config = dict(
    time_shift_ms=50,
    n_mels=80,
    hop_length=160,
    input='log_mel',
    spec_augment=False,
    expansion=6,
    max_grad_norm=1.0,
    epochs=41.9,
    lr_schedule='step',
)
Rows from block 6, named by matrix and row number. Each number is 128 + 32 x the weight over its row's rms, rounded and kept within 0 to 255. All counts start at 0. Numbers have three digits each. After the name is the row's rms in percent of the matrix's.
# convs0: expand pointwise conv (model.blocks.6.convs.0.weight, 720x120x1), inputs 0-119
convs0.108 128:109131128105176106149156079087129117057145187112179143086184160095153123110093032152133088186139162118118163171115148173129086148163121150170070141112132124095123169097147091086183184153095099200093106111114142136143137151066145173140121157137137128138116093115127125062112154119148106120097152133135127104120114129168204128172163094064141140145168130106130150
convs0.109 119:093082137146174167111119178189130128137121137118155153121164144108075077134129112130119135113079153151115149164154185214180109065185106148161034159130123142131115072134116075073116113063094151161092107144177110148094124141074122123159126152189131097135108101131156156089170153146191147131119161170159133138107095167171149103148125168107106135154178127126146137
convs0.110 094:149120109127055109118126092158107080079123177156126059130214107137148120153164128083137174126107134136121136193135069120106124102151094107130174134100208130080136115185123115125142135101176073057120104189130076118084165084126143125086092128158188137113100088106134118126114124119147191109163115093134148116098129151077143099143087142170105138163129172134185147
convs0.111 143:102071162054111142121178105132132157175129088127122137109139141100134142124180160084096152142030100094068154172144162091086158147117152089105102109087175126122146110115096154132161149099090081067091100105102080082153162075128143159174164104136120121174113183113073121115146146086115135119142112087074089112106146134118165140116123149084157128094075162159079096
convs0.112 141:193140171143077118124148193089159080133156151158066172154128132121065090122111067121171089146171056151095133149132087173133164133133107096171147121103105132106109118157088089128118124150143156131083113162138089146108120113118130168219115154105079116104089175115105134156167117112048162138102123161143177126143125129062149179105111163144106108136069159144101100
convs0.113 079:129088151102156158132157117143144094096113061076143139113110156089131038184176134177129155100107146172143167132164105172120150137137110119163151142114154094099114082132129144100086089060115153177080123133121181137133129126127141094126178139112198089066155113160154086094088103128123138165141104157062178180191097137102137087152188123095133162098093106144157123
convs0.114 130:172122074181161097106083113191156197170113097165143121095161125148074165150129114105093111097122118175090113161149106106125171133136178103127136111139147100053136098193132134089141123119146161142097131138142106060143079114166159100116044145099106148172144154157075101116159121182137110206156155145136127142124116109146132086124095129109166110141102092122199190
convs0.115 090:190119167100198164143130152129109140121109129142072143147140153130128153180153157135172131140115103166092133137067106118202118143151123138063049117118163143161103140116109094189148097150174070176131134088167096112091120039080132181087062121146174115137131136146125098152100142116129162204108131131137083126118137089080138133162135149146158169112178093138150099
convs0.116 094:140123192181174137198077128131178156170120115132091174179117127157131102222151084138142163164144099087148118125125106113116121149127100134132171133132131166142070115118110128176178175077185063140081116072129133169144121132130087114137137148107130128093211098137136106177086133102096173104148106080110136143160084127118163090124140143151133089108174153137068166
convs0.117 100:094108154156181119135119117123134131156196127123196114082066058084123109131121157134119121178117128137117138152138121139149091177133110124120103118102192136127118111064139143152150049176161167173142101111117135135113130143084086174201114162096119113059157100143092120060067141096093168150146140110127143096157077107151105137159161099120202181189134112116137136
convs0.118 161:117132105118143139120161110162107158145175159098176121152125114141154089160160129097164176144089143148068140094126119092106177200130162154167125150175122118125105128111138137111103145100097041092089099133018048110198153135100141165087142113151110165143111145132163183133120128096142173151090088125136129096216158091122129157162118128159170129094115093111100153
convs0.119 138:204094189101079133196173124201095108096146138193165121112132151140149095094170125090113078157134194141135124127147121161140116140116065164060153170137189152156139107169135150113123151162133127158105103138098163078130128138120117098128054186110127149144138096152076143088113105157142137135108133094116140086125125151125203142134140171144081160068073118154121120
convs0.120 109:153117172125077113085144103121158173119161110114123133099117180141132072160145114125074140150115088176139144106200162034174153131182098127117101110050153138133100111124173185122103128140120097118134187190142151111149112158106149085175127090128157147110133088199149121112122105065183134097087148108107142144140129160157141152139087051140147156134147177120182135
convs0.121 137:134124185099105114083174141083118126140110177088080133162145196127133115132103098085163123130146149123148113134148099117145104142136140114119180087145104161115127120136170117127147114120154123175175126175145066060161130180071125135179130112085058206190156164136102119157119120114073160130127142091109140096058137133142147197061126112136180121149097153149056101
convs0.122 136:107118085099089161075103144123189141163148142124103176162106132103101136133071081152128159092117119175110059172091145110148065107117133109147157134120060155115154119085147116139184144092132068102094080108178175187097128086088151168184149072129130125161167151168152149054094137122158095121143124151145152106152184080124123171146149097131152125107165122089084134
convs0.123 111:127124146129109128121164106104182109076142104170083125163201188144120107120106099087078154098094108143096093182119118122089185089143109145136124099115152137084192117132127104122133225098124055145152114166120108118112176114079116081059073093137136121153071107146131099132147105113210107131132121152120171125105110079068136151116097164096176151111121132134170095
convs0.124 114:183167128116158130148095114144081124111098073125145139122173181111082084065099170114140099150135104088129160141137128102105108096100163197111145142196135133244076077132116113075149149161118144112125195156157157100141138176119109134107068161137112106100100111105159079124186159162153135138148141164105105172142195132136100086108144114088156155126136140140173098
convs0.125 079:145165126116170107170180139135112070165147115103128144129062098155139121077146101158085115156101158096159117133092099163137179121109097076142178169117198184151114190085095146168141180081075137147148108205122099153118130124159128098159130176077180079101186101096175088132104065136123134171106090078126097134143105135137111102112162109150136176142121112129108111
convs0.126 050:131087178151155145088130111139121157126116151111129167128114164145111115171143166089119069134159100113149144133072106087138070078162130064146101176164119089170144090138094150169106145072152111179121198070132068132142165093131142161124133158171169129069147069102175132142129126176116085145112170153128088114183148077152169144127142101189173098081164109148101120
convs0.127 102:128101138130156113159148140132082116117115129113122119187141147105087136091087084051149123145099071119149161127054180097168151095118117202102134081083134101142144146089144104140099125167148156143163111152162078093138112051110130150116100141093109104129144118105168083106180148096108170182118088129132109149094218053135097149135186146165178103147135088158142145
convs0.128 085:162156119125125196118120095126059153178083160066131161157157211153128147133124118168161146131089085130090122112108099117135152106087192094110131132057118100188096136164136148140111072191137175146169122088096115122104046133146137129175113142136072153081137143168114164171187153121119139141156106111119090200080120132148114167095127093152156129151139132142152111
convs0.129 107:138130161147178163152160112130138160122098171128148108115129110146147157172132151149136077159130205135120125138156101100136120138168098105122070121116120129170098110159143118105135158104136134135136177127146134086107172165110153179179072140162147166075146090083107066040153137145179137093068105089126122155133111180192187172137165200092149187121153157114170083
convs0.130 041:125064167124129133125041135131119119172118130115106122158129176161100096169154157131104056162134075119150132175117154110183070080118081089144123144161074154078158137174120151173146148114137178183197097085147093128117149091120161125128096112115115119109166132163081124147128143151107145175133174139084163132100113100067120060106162148178150124091165105070100120
convs0.131 035:170071188135172118134097070175118131078088173108048140123084143157098073125156100149098123143138100140181128168034107140114147105081154103171145154141123153119147106125108139169086149146152115121085110129167113149130089129099109155100084071141181107115164099156133117090090166109121115165074184118108152102178126073168104085120149111157172129157105125080089121
convs0.132 081:144096144103137141161132134142036167134155193150152098138186153170158174146132088119077063146104100135061134110181099158186186174137147160111115143179159111130098156159164125153099170113115090113140160177166081152118093095111110146110109132095091137155114135160105119111145224095157081126120128102082115119095140161143195123160090124163161145104116155143158101
convs0.133 140:171159072155133144143095097128093124099172076131161106071126135181080119089083136171133134092181121086115047156163163068140097056134085183088111144166176106125107084121150140106167119141194105149109123137166144099133128134118160160081106095133160168104106149084160142155185083125082172132097130153115151110089162118082110097098118144091100158145132095153137082
convs0.134 081:180151168179172148138116166168205107141198171141158106105140119141102137086121078122182063127133151155115136092168112095164127124097095081178120098128093178125146138149140133115118124164110187081168100140118077095109171072132099135154119140144045133105139173150189100136132123109143129106196138081111122165123108141109115153115115168139149135126096031094149137
convs0.135 036:137139093117111217132068127116086150158177125129085114114135155098183198130150088113134157216131168123121110165156162079182080134103111090093076082150080091118108131177145093172175103132143138123153071131149146157146159189135115124166124159107124124169206123144114129121105101138098146122173131170109171146133145071141117103162134140166131165114162072132131083
convs0.136 155:096155172125134188113109116120163085171138120115120101105146117098037007187083084108125183157155100117093155118122109131079119112124152104094134161100129095210116090128138138130156113126111107125107167132104105132159109127131113165150121124129145168210173141114153116150126157156165145151115113130152106093134115057085116194077132115140138067168159175163128140
convs0.137 112:129121171066181097157091110047087134143149082122118164156128104123108097133054075094109156139129110146143120181143147068102134134100172141125125106139094141155076145118152153135124135103130123172143151139104178182062056131214140087067149138130080141094110129126129120077129158115159093140178127118155171152137154085105107142150148097119112199131143179175140084
convs0.138 110:143121180108166123179169123098180155135071151085180152140134099092119042163130096109147127161113163146120090223150162096178087106108123158132143131066135129154091137157163194130135116115116134153141069149114175125079076131149125114091153140163145173152093172141116102132153128150137082097166091142150136183130163109085098080114149049141165153147106136152136095
convs0.139 104:187107156187170118170139151092146114143165113113174134075166155096143120084127051164121156210140126153089111160094150121100111111096133177199168082128103178137125103159118176150125188139138122099170114080142146139160097132122105199139111164172148121067138115148098130112147129128152112142161121121084052115149137162093111159099169098134127120116125120129226129
convs0.140 071:137123127104163072111134101132109096070092114184161137178151134123100133158189138154155184141083174105140121153118134130108142101157152151122070107143091189147105086156111195174168104169127091138126141132073063134122115137144143201102144122118152233112096166159111167141042128116179127108143155094099070107151108093135129139109145117145110132106166152158074134
convs0.141 139:094127124132102121115084073097161097109150133130105109113131102165064125095142111111079137125105114137109106114142145107112053150159144117193156117165168115162084218079108120157077142110153129088138072089174106102199116142112127119113101108181149149125146158088170091093124181205081127153151117133138119192137105127108110087108133153133161199190102103097098087
convs0.142 075:113157079195152185111107102198162151087183109086081171165137132156114117101125095141115163122133111127146144123121110165127152163157112141156184084084154184119131159101113204129138082173174147080185133100111134130132129085148115081079134140115163152158181141095199088155104146154091185135102151139093162140131123099090160110174122064120164118086166107152146148
convs0.143 048:149186136047142118128134129127126118127093098157147167175162146135112152182134127093087139121104129123155151139189050150136114190093091099092142086143147099091152091113114119108136163138114139093091203191113044142122147179149105125114085187096098126099102115134138110091178122099204083121143090131107097110132176080096085100086140066096136133123104144111139113
convs0.144 134:164108137094132108051155186218142119118101103124179179158084128104112100076115123135147125118112148171066132152087170096152110083090093069164102144124066120117107125157149130117112103137103130167106105173173115163145123137075099148112102073080094086135109132102183110099163102132124127180114093187163121127130118082151147160112102196149092111150082111137156070
convs0.145 075:104132163173143159129093132171069124147154160118095101127127157123159148157085137130130142199100173139128106212139103115124089151139118073150143167174175115063091085147125116150157073123122111106145100107104110122173157115180079108189110148175103068099096087086153136142150130081124164132162098188137086168080137112120177108200138104134144163104175128118167084
convs0.146 088:142096171131198162152103150095143151159117116107227123123163087213073128118070112106164094094124123184163159181148101109143133131137136125086055170118170113150134149121115183127126105094150155136150111105160145120167136174099122130131138126189170151113106133084135148145198092111181173083153100091166152184137097185136140128125157142069158127138106147124104120
convs0.147 078:112114165072177186120155132139145121124161021111125185151130093083109114091108151136089184109140110113139092160155136177128105122104148122122148091180096116084142101128080139115079130140133134143050112124074102185111133139097105176116039127122074086117107131175158100099139119151155190110157066068143173105105117153148126135159085131120112115132091168149142141
convs0.148 123:107109112216079113160193165094130105165134105154140129058122150148128126119116145110117098153162127133127180104134134115110094137111163101131109202101144172119158127111132214154102072146148101134115192099130091068166110140159115091074110141177152097157094104129139149093120118059041133103162104115111120191060091126119165149166128137099136122085093150103139114
convs0.149 044:155136129179143135151069121099134118101068107163192094164133120140127185122153070123157119161166163099065125144082122182057162089115109147131140173098148136190115075141199196175171158116177126155161158103101133153152131153183106113146072134131081112077136133123152063101140128108185124086140135157120091134133180146097085138105141118108079109106112131137137118
convs0.150 114:124133120130169076152087075137185091108191159084119115177154098082124122153107207150182111135102122073153149091151148105137128174178137114138166146079162121120119102171076186149215174149159100131134140126169158111178145162112153137180093115137069119101149161120164098074133141085081115116127127163083108172148125110178083101122161125129124150155092115104101148
convs0.151 133:137118098140095140144125068118153117124156065068107119076151092213147114105087191125082089126117126166130099158125155152158081076161080171102191123179096130141128136102092133123094172204128103104116135142121170143150174170145162164188096087151104169161091130110138159106151111104092152134120113159155106106182135077095108133093098126086131076096088153097123162
convs0.152 070:079150092134124109067117136144111093132167166152091089138093065177130103069144181082151092147161146114124130088153094111102119151156098118144081174093145073157175171105153207164103126092131163169135174127108079121142094064132123105117066104086089095123184145131070158086138183188141098145113127127135137096127113109101058072143159153125144111129135129133119106
convs0.153 110:113104079086087144139190166089113158149125126167149160178127173086107174089131124144120112106083156168171109168152084155122100115190132120085133107176187134146187109102141156139132167121104119079082119139104157145228118186084097081133147136088096164099145136183098132117091121128133138149117109108068173110120131151143070137134133071199136136133111089121097158
convs0.154 061:089126116148140059143124145176095135084062170157142140150143126153112136091092091103152099090162119130109124044128142168172146152143134134107155098090121124090164174161137127207083116185126121090100075130154139090110140093132127162135132104130146154203128148123127106149206131206208093154100116144174144144060138130151111089153068164134138097121147096110130127
convs0.155 062:172168118127113093128124093067135141135146096141109111133073166134072110188148129149145127096174198141154089104115075118127067093100133176157076155066115101169148091114158148123119101103094077079136100125088141140166157144095119163094139178151136159114114105032136100116105092138118159162092141147132140167094132137083133139057140135149119140166068093102082066
convs0.156 080:096160131154163133138113116202150147149166062135218080154108077127130103077150135101087106069119115168161160158174192147171108104176152182117156155173173142092143080125068119097142149081115141167117113119123139101120132103123109117130090094097090137133104148150093097140100154207138132102199158120113148114131107145108082083131181111146119125076159081126145155
convs0.157 103:161147118121115165106094110132075139134099120130139137172064119088137169103114092177087074115127177146126017079144166135129115140102142108110162109149155107061130127132135141138080126193158075133108141110085134135145109120139098183106123167099114128114178061180094053134130116116094160077177060093121130127085132180150096132173143102095130129118131157186113116
convs0.158 125:154107069126104164101155114080143088126120064106046088126093076098105138122157130072122131186131145103133102121156143111173083124100100079109110151099139075136131031133111165102148204139172128134109070117122156098102098130090146114159123077082130161129172100170132152115151099113154140056105143133112115124093161108098118184134128185090141112138181117113185146
convs0.159 111:158114111142119142153148166141123106158152100071179085152135116197162084061146166133141132140090184127129137058112193149104120098176116132190073164067142092174081122127102133114186138157143176179094104105168129192175136101088090119104127179162147083132125132079138166118157107142123105113137134101142163110062176152104149069094103144107105110115125121095117136
convs0.160 129:131127151088073123055068109197086110106122093098173176145143149224157166139106147149131122105104138090164201105134107117101124146143149152143111112049185169056126154116142144098097091100107125146141124135169106122083191099131206123117196148087150135113119120123166135103125086127084147119142134141122144109128136106114127082098076155171113093092145083140123135
convs0.161 096:034158150123088108092129133106184115101092120130126118073134112130127126166107134103145140127128177068106093166142112142161116169112167150110101148162093135116105086152131134156082153193155123120097100085124167129119076108094080102109107132105203073143087144168125181100120218131145130134175186116149135126065132087148157175133146169170122092084128163082093096
convs0.162 090:141072082111057135216177136131129133169101149127151132129133086114129113177101179149098133101085111159108121167118152140139135110118130107093111070169116137106140119187121109168161131146062045112108127193167098154107079159112109105147083140155164109170100111119130099112145107164128120092092130092073106099105134077094134079157093112146110199134065122109080082
convs0.163 054:159106111173094149154106126180145109202087158107134101151191143141115146116091139140146186105110113104087075151101100128136136092140070108174193091101136144102064125149171161151136155142149123180136184091057086092135137165094129103146167149068133145095183195129072146192109170107136103098142084118119128134107107148179140165147094140148105121108191128132109142
convs0.164 145:084095168139092114118128121073147146134168133112116106158167157157161184120157156159081103113143143108169084180091083147143208071115162066109129106130110099079118118122076064136130167113126128143115131128200127147080071141068090151114087066109062065101135108173129146135132146126139116192125126119117150094129046120146156155163113180117138133110152142141159127
convs0.165 063:131093137108119156163123103168108095107116212098144091126084140099072127135145096150127179131085050131151097115075113156152174119098203084155195177123101162132153130053076121103139106154153107142152131141139113159101125133127093102125116144163123119134092140148132107124206136187101148085126118170077104203158161142079101145134131104066115168128136143144132068
convs0.166 081:100116143144137103127139056093122146146149156136148149067140104113136148133101194149123126088080127148180062150150179144154149157109103092070072182146109116116163139168112028111120110146153075108136159167175085085150084128151126082087133113111164126106127077131151107092075096103155113132172081100161045172143173134158086135121162099119151129101160141140114120
convs0.167 094:096110125107127156125073115145110132153105132079086121109174080143124136094127161163146190156074107194108067152107145107090142141120115106085103131128153134072078125163087080111129102152094083143069189128169100177164070087145115075173128110098111198157131171128071137102156102083158148095134185119116137106064116113114104097131093154118140133158153104198140110
convs0.168 085:068091128159134093143094215125156163115076117140099117092071148124131118184128119089138110137116175194113166098148141079105143099220115103123162165107145068117214104078128115127117060154132078128121162131165172142143112107117112062164137104109120119145094128139150097160145122117172131143127125134114166063164139069177154143103092107110122149103125137113177094
convs0.169 054:165142142091148130188093144128080131119097091131128115120131148105137186153130129118183083094140146200109160150103151149151072115128096124133147108182074107160104065182073146132117108174170160203086087143177146126084096161105125179130113080109138140171156123136117121145125129211085115108116150146193088135155129137193119088171124069125139087120117100140183132
convs0.170 123:078083112113159149105150082125122075070146112124101133052100170113106099126098101168089158133138130122135187151139117089075103115097186151074102127091102112109188165147202185143109129149137074143195182126120056110103179148180143116130171178179156166123138164145134149156093113136109100093151102144135145162141152121123117108132107122113100183155060127099111150
convs0.171 091:153141124070112128131122092121131092139144129126113118127167112159084142125131074116132165153093156140146138129175138083109086130092126160092075157113154127140069102151126170154135221115136076120122207111054118113133140202138203160120088123129187084169031067079141124113133108103167124144112134135137094158127177166126143139093110138109147141143105127139204096
convs0.172 082:147128129064126161142071159131229079121118130146086175165137137188112145102101114106095070156119158111129144168142096155087193125169121145109220127119163114146148088137129201095093116109134105081130148132177116139119097156142134144136107149111187120136108094147164106198093158165113153065133119154097142137167061120120111153169093075127139131104156160162126159
convs0.173 121:184110130130097137118092116135161170065112087145128178129123177112108158094060037136138155144106097124165112089144061161124106156150142140112145100123114117035067109088058181139138108163155128118128126092162112113108103162118135153161145138121151143125164081157157133142116075166098132139113104148115173116100117086150146127112092174149124198089120048117149188
convs0.174 076:140077163166143119128144161071093136129089113118156054194117153123079163102103145150132155122071080168169097107114151151177134186141138114145114170107069158117062093100079182119177109081135116115170135125102124128091126132132121082134177167091150135119083128068153123112188146133143102082118161110112108164145161131081128209154132137101108118144145156167111199
convs0.175 087:106081095064135106108095151143115205047128179140112140161166116097133128125120152110118152136143156121193100087142114069178164167083101188148134102112131127081123121087059160205149137091094118085141141170133123126136094164123100143147153115135082135119157144065100159069147090142097118118118116119166127127125127097186073167138171113127159129124045112143117174
convs0.176 029:189156126155169103136101100133074127114125131149126132146167149086107117132195140166141092193207140123160115183074159149097100112126125071165129110158056126124112027163143123120200112121099165193105117123093140081144117118107169139099122065152183133143178121117181181146103162127134127197136154136139133122121119111149125109094101152153092118117116144096120073
convs0.177 088:123144116122117205155149106125118139183147191138129134140153139160119165132089105125156122173074188193169174219158097084103034184106101049132143082195144114099100093130141118112140135144090128116102127106138099122123160169169103125142110122130125118103089111139175175146124090127167141119132151164172182147118119069131095115138068112177142157118150112116104125
convs0.178 091:178115114141145097098144154096094166084176150118151060066110148124122146090135135197118161136117173141109116110101131116192148092142156111118157134099128121128103138112121141194026094051179144145114105141129118109153157168092161141166093144093113157154096155085112137127164150161158077097112049161129139149090129071136060120113121104107114129065150118084139170
convs0.179 060:126088110116146078117168145176119072086120130196106071124150112162135053048086130129104175130133097140157087193111167155117104151133123094112109085098128104098140144129137134125151068164118120081130161050130097127101115134087129129084138109164120109104096086182098122139115167081125086096172114129165097135117143086154115080078162143088111197117192107123146167
convs0.180 047:169160159159123142162121147144100107158116102096080109136147125104139158148139112125104112195149121073183111197178104118178158107088125099103085096103061081097115150180169112136198137122133115147151081148123127101140138086165144094114110194119131123138181120086096120170108141128124154168180103103077115175058149079110072105139154133156102161072183095087146110
convs0.181 024:151097114163174143152092089154068180093124141138114140124130170094144124167209162145133112130143128134182095180057136146082151095118143066148124128173098170090169057157136152132138129156120175148111125118136082166107099138084142145062070088150169128107199132147185182162087177099124122174121169159110157119133111089136107107133098115156132103099118150146088089
convs0.182 097:150107159076180145085147098139165086127040132123134183124128163133142167125143113130147170104106122055151091128119098138098075112119094158062103099045148156134127129115146155098147176154119106132134123142218127098100183073096159152077168121094107105144113167090136133076140120127131150184175101176125101074071106131150109115121155139120139135133116166063118162
convs0.183 083:126166135112098108121114073104177169161186103107113109129082083155116092114172126081177115122149104106088117151149142135139127121130146168119158142173090155092098117123087092076112139093143088129096092074118178098153144171147140130118219129117155122139136221108192182146114130161171093139138128125116151121185117108129113050099147079109121172050084155093142133
convs0.184 082:104104114154112143138092138078106162125080187130138126128135165215142140133131103086149204125177114115121136164093116119098133123085120130114109198152171131092083170146164122098129093124175042138141111146149116168182054133153112124135128082088092182118184088121079185155160136100162100142098102141105137102147117107122083159061173108098113125086174140101126153
convs0.185 138:137116148117152184152197115157113141100121146147116168140131149113068159112130113130210116130088088171108085186093141095164152124076121165137089130154133120161108119079106130178132074173128133135093122166158145175118084091088072152142112160121091132104154084163155141053142168157123148143105085173176084200076182111113116099137140140093110145153181087146087121
convs0.186 117:158112179091163072184082122157193147153108122058152174152133092122131110117070181119110124142113128127104155145179180082133125131110142086121119123088111144159132134133140121188109075132144153209132134193127144157083086169154073091107141085165123105114085164116154180071175136094133103114103119171127158164157096100116146102089143104163107152175132161071108103
convs0.187 095:184146186153128142088095157138124166142098101087123124077052150139114079100131082122162116154108146173145143113069108061101135158104204095120116070145155120136156159156133128095129130130088136106114164110128153194124138133112164121164163173047123164157084206082166088117090115113103154192175115121168074121122124138131111133123169154093119093149088125098100117
convs0.188 094:201159165100126144065113157146134087136130153140086069124186139164132133115218146124132143124184137181105130169112114128122120159116172094195146127137125107154138110065111102117101144196106130064156118104117130141122113143087141119142142197123120133171140055153173108126112082163175074138088144148137108128121106144239141118120119165132162161153147120120073139
convs0.189 090:128104109086121126130163077188075048095136153125088141112157117142182114108112130115114104124111152087037149205130143200135127181099046178112086107112089140130166123139147140110135128136137122197130154149132043118102108149145157081138110145147108150121117130099144139128147172119142092124104120196087110067062150108153142112171105144135109117068157118132147107
convs0.190 095:102175145131094127111185104097142163169129083114095083133073143137140117116151087185118119096121164176094111147130112147160117062126132087138127124100135123103100218165128108085190139082209108120091103159155104136155128111101183178147095085121139105095109156170144131196158163078134095094159173158110160102101101132154132177176141132108088139193169152109107141
convs0.191 026:161098155128089121117098098185133131122120170147059126150108137074146120141172150169134114107182116082171117171080151139095123087085135047192146173155115174109163067113114129132128125122141201159092155081118073144131173125207108203068086125164131111152148129107161139151121123117146103152109168137107118168098152099151110100087095133137108089105143172123076130
convs0.192 092:127164125084079158171138163138064161160176207121140127177090111149143148090132115142107094117152126194136119108111186164104099125114116179167109132103106069189114120137145187156142165108154123121101154101082160138148110153116140137131112097075160133143084131098237144111094133158176147148124125096117130117080145199092119117153079109100175175164138177120141098
convs0.193 104:107141094121085066137124074115105113126088137099097123123099156122142144116104083171138162116074183122099095135082184100121131104141188127183077146109148111143088120133143166106144151085169107174106177159189103176104073097152113219170119108126095143107141105113144147121142201075096085163215128140100101150157110114073104123148153126167081105123142115109139108
convs0.194 151:119085043067124178079130116155164121186151097085180115135189137090110115153171090083119107135138122156133156111153169113226116088168097096131153142110171163139132099085142130116106162166175132116104156089095189109067120140116170166154107153144132140144132082112101188091118124110131129080119185134141087150201149141123121140102131109123148180118146163114120084
convs0.195 110:120172164124129065108129106092122123143200106084161156186094078138143160138145141090132151109096155106116111158143114080126104059100181144142127080083096170138091148130119198148128144084130069163134144117109196218091065162138157110126094162060101167109159131152113122079139141155178113142145147189134153128142162118082171143117132079121113147145146100107133156
convs0.196 126:061105124152052137147165131139112086180044129187083135163131133093100130115118164131140127152120132136184112141126173107119129147121197144121158145105088150094166102112148116075124131162147174143117136181103090070146126052119141102168107124113146182132154138144113127120159142081166107117153168123123054083172112109093080156101184207111115168188121134111133117
convs0.197 101:102130173137135125088079119117169117160148093096141092155147145098170186148135114125141103033192111148121134131108114125106112113167159080096099166069085149127149105058161103175098170110052153172053090084144133121082160175133157140109096140150164125154137162117090176121112126124118180150146097118090148077124099150199145185129137152136097130146118127138177098
convs0.198 136:156136140160095126157114109137173131116124147139098091146086128132084117073089086174143059108175111151119123161077138153138173145190113140119177088141160146082131092087153126120083115128160100114084194116106120089156150128154113160175169176098158133102187093110133047149047127164126141105146179141084097129112127176069123143187115121150160085141164117175089132
convs0.199 044:051087141155087138147153084161130146123155122106122107211098172139156091149150142134128176162181138147126121134169121054178066136148102186096158133135146202128122098118162174173139103154106107141145130091138221170103133145122122104153124134158168130115133076035119139134113163138125118109169142120156127160122151171154091114194139168163120084152135172126119107
convs0.200 125:105169132089152148055100148160144082094089118093182067133118075131137094126100115111120097077122124144150181111135153087096157143125121085099148103092077088151153112182102113105139107090126142119159149049165108123141129136180129220131173109160180122065170045141147152140099140128151118106104115114072117124125127101086101146114095150111142127072117058144166141
convs0.201 054:104138162068135150071133119132156156148167084116058074151108117131115107148084121121082136179132124152116067124148115097191184163146121141155136106084091132134114151138186131182083120079114064133168086114122122101182095121128147087154085142161096122097120115157092103151171131059188186112102113092091137114091150149111138149196077077162134108124139129103161174
convs0.202 045:156135153123150131141113084143179114073136136103100132098127099083118137154126125104167129103129137179138135145105115133149116092078161085127109150018069124173243152099138163116125141142063140137102179121109135120097165178141094142122090109090142093151120120140087136191156159174098114177114141171120121187180172135138112099184162101074071116138130101153135136
convs0.203 100:137142130115190106164109136142152141149136105092116125135143103170140048111184085103190106158035194133118164162162140203139160136131177115102148085149123083189125145069142107157118152135125129116079056156100158101144042144108188113146153180115170117131149177103105103139084135151156171137160166158117120117107090122109131113129174099122129140130143125163159099
convs0.204 083:086076109163077079108131021174151124129127161144162135126124155157067120106125032133114120117097155088088137168138136151150163172137141135132116153130108157121174144180102075125135142109084141118109141165117113168191093086135106137172101145136076071110186090113159083163110156130093139156132141112138112096120101184125104154128124175141112077156151123123101213
convs0.205 057:151095160100164112130080163137150105124157093108127156087111111103182133146139146150116044119127089131126096121059118127138094131157159082156117167087104179150192167095147198119092164079121171164153199053069103143133125111083155190139149131115145116138124139159139107147115165133149130098154134158182106175184160133131189140144203104156094126152105128137094149
convs0.206 098:121146162135142167155112117096158156071076080080103162119170151118089133129141103164070166172107147174141178112151087118115163118179133137094168118117099154111122138190132100091093134135081112083171192104164062109120116145142151174124132178102167150120160112135135116083138086108114137084153145103084193182198145107090143126121144091100156159074070102073134132
convs0.207 111:119150065161087114130029144077172113148162122154139154122136072116126149146162164081162139105137143047128145153137138152150055110149136108150135115113140134131079136111089113125087176132132112117114099063131169104179159144127079190132119097088116174113095151177160139097124198131093117084195159183161142191118108103113110097103148134103143182151117125136127082
convs0.208 113:087109166098106150087150211160164166149148064177123142169099180092114156130147168164165138155126073190139138134139071132119163152131139104108110119080176138177142166096069118094163178130078122155114136109146167162152187130149065125102186099135109093127128078136169117178127118139138116168127154089118169129126075156166094109128166142153132086174106109092173122
convs0.209 075:116120070145127107097145100077149102119083162116121151178120105184065152151124147107143231164116151091109096147151139140108119134122107074111138099183148115134074076129176097150152174091145135117135135156157127197109139181150141174144069130141177153093163109122159077129159159081119128062133154068134179152169142109127111169089121159101157163161140139113132062
convs0.210 166:182144122183199136116103106179143132153086104143121119125087156132146129134138143124122136161084154143113107123070113118100160136158172116104143105108092112091100127137110088061170116111118137130121147120078109135202072157141112116182103130073116148149128120200090116132174143181115131110186146073172114221185113158105127172104145129054143155096071151123178101
convs0.211 122:137147128146130141105160059131122139067182179134136097115167130120123127085125101144012121171146152140189159159126137159147114160184072123181127105093174074084119138127149150135157167127074093169121105144108110161149131148110078162150104159138125107148081123106112105093144128127201071131131079085133086118179074116120122171131106124129209098091109134103151135
convs0.212 080:143155144150127092204105128095183157119120147128129170234123141139082150150126190112125209118184128133130078134162119128119134123191118179042136109136137150103099111193141117128132134128103165127170150115108126112198117123124153147099095169150122120133097101125149083099153116087146116142126124150103147182118127073139079112106150146106171199176115101080071087
convs0.213 085:111087085132120164119150142134068083164153129124103073157151119104156146159090177174124149123114185174116177166239152125131131174103114176132161095131172084097150157171123106108050109124149215132160118142130156146167145080148115164177130108132138120159089068118139115125125119127134149109090066100164098148095149158125138106183155086087143096163105150105120111
convs0.214 098:191146128111158151190081110133143130137168124067114113141139128131137094176162108118102131063133104104164095058122084160118114141135087093073097094073099166123176149099136096179086102120097164144166175138069132137115088078113154139133107197150089138201137116081116099118109095169136147151155131157060173101125142112081161166149122139117105187109117139136072102
convs0.215 087:175110109184132117107118143125143092134157099171136161178205131152123131171116133198166058086059125140098174073098126187055108103177121137112156117111135112184110100165097111128091120119116145184106183118118101128181065132100157075134127108068158176165127146110141104161078107145120154127069153141113106148131145167109165124176132179122096139106132158151111139
convs0.216 093:088074106124085169145133145120141063148155160103119068099190091139106138090128135123110142139081038209179112135144126139149138166090073058138117162144117065074128110124148127076079113161103078157110177178148107119155131139146117066160112166163155182102112150096140147093166134141112095097093157111110087119096094136126118133166176162114121101118148141124104089
convs0.217 092:097114133167161105100078051106135117140101146098167132129147123086170123087143133134161109081130132142186070129106189144084084115122134101049093155164118152163120120173136125101104131158160082133095131164203077114173158180116152066127122121140149162140110171089130140154121101106167111105185048134160071139150197101096128155127171109138157114139127131101109075
convs0.218 093:167093159131114224147156116120138121172178205157143156099115154149136103119115130131154134120101112121072147149123077153120138076146125085120124112108168129103086127145158089151115132140101110174067124111107100133123105166094109130146131096163149086102052157089121128099124095107157187112113104173124180129104110233124117110100146104100111150164210203173099148
convs0.219 123:151053199099127096138076137137108139105114081116143136135135137142205165111045163147146101057177156113140134115119145117145108178127173177137157125116160121112135135161193132077145114127163112091116124129090118076129182158162157138105123165159165149163178099148100206147125172114086079162160110155101123103115096113158200140129082123144140143172160085116161145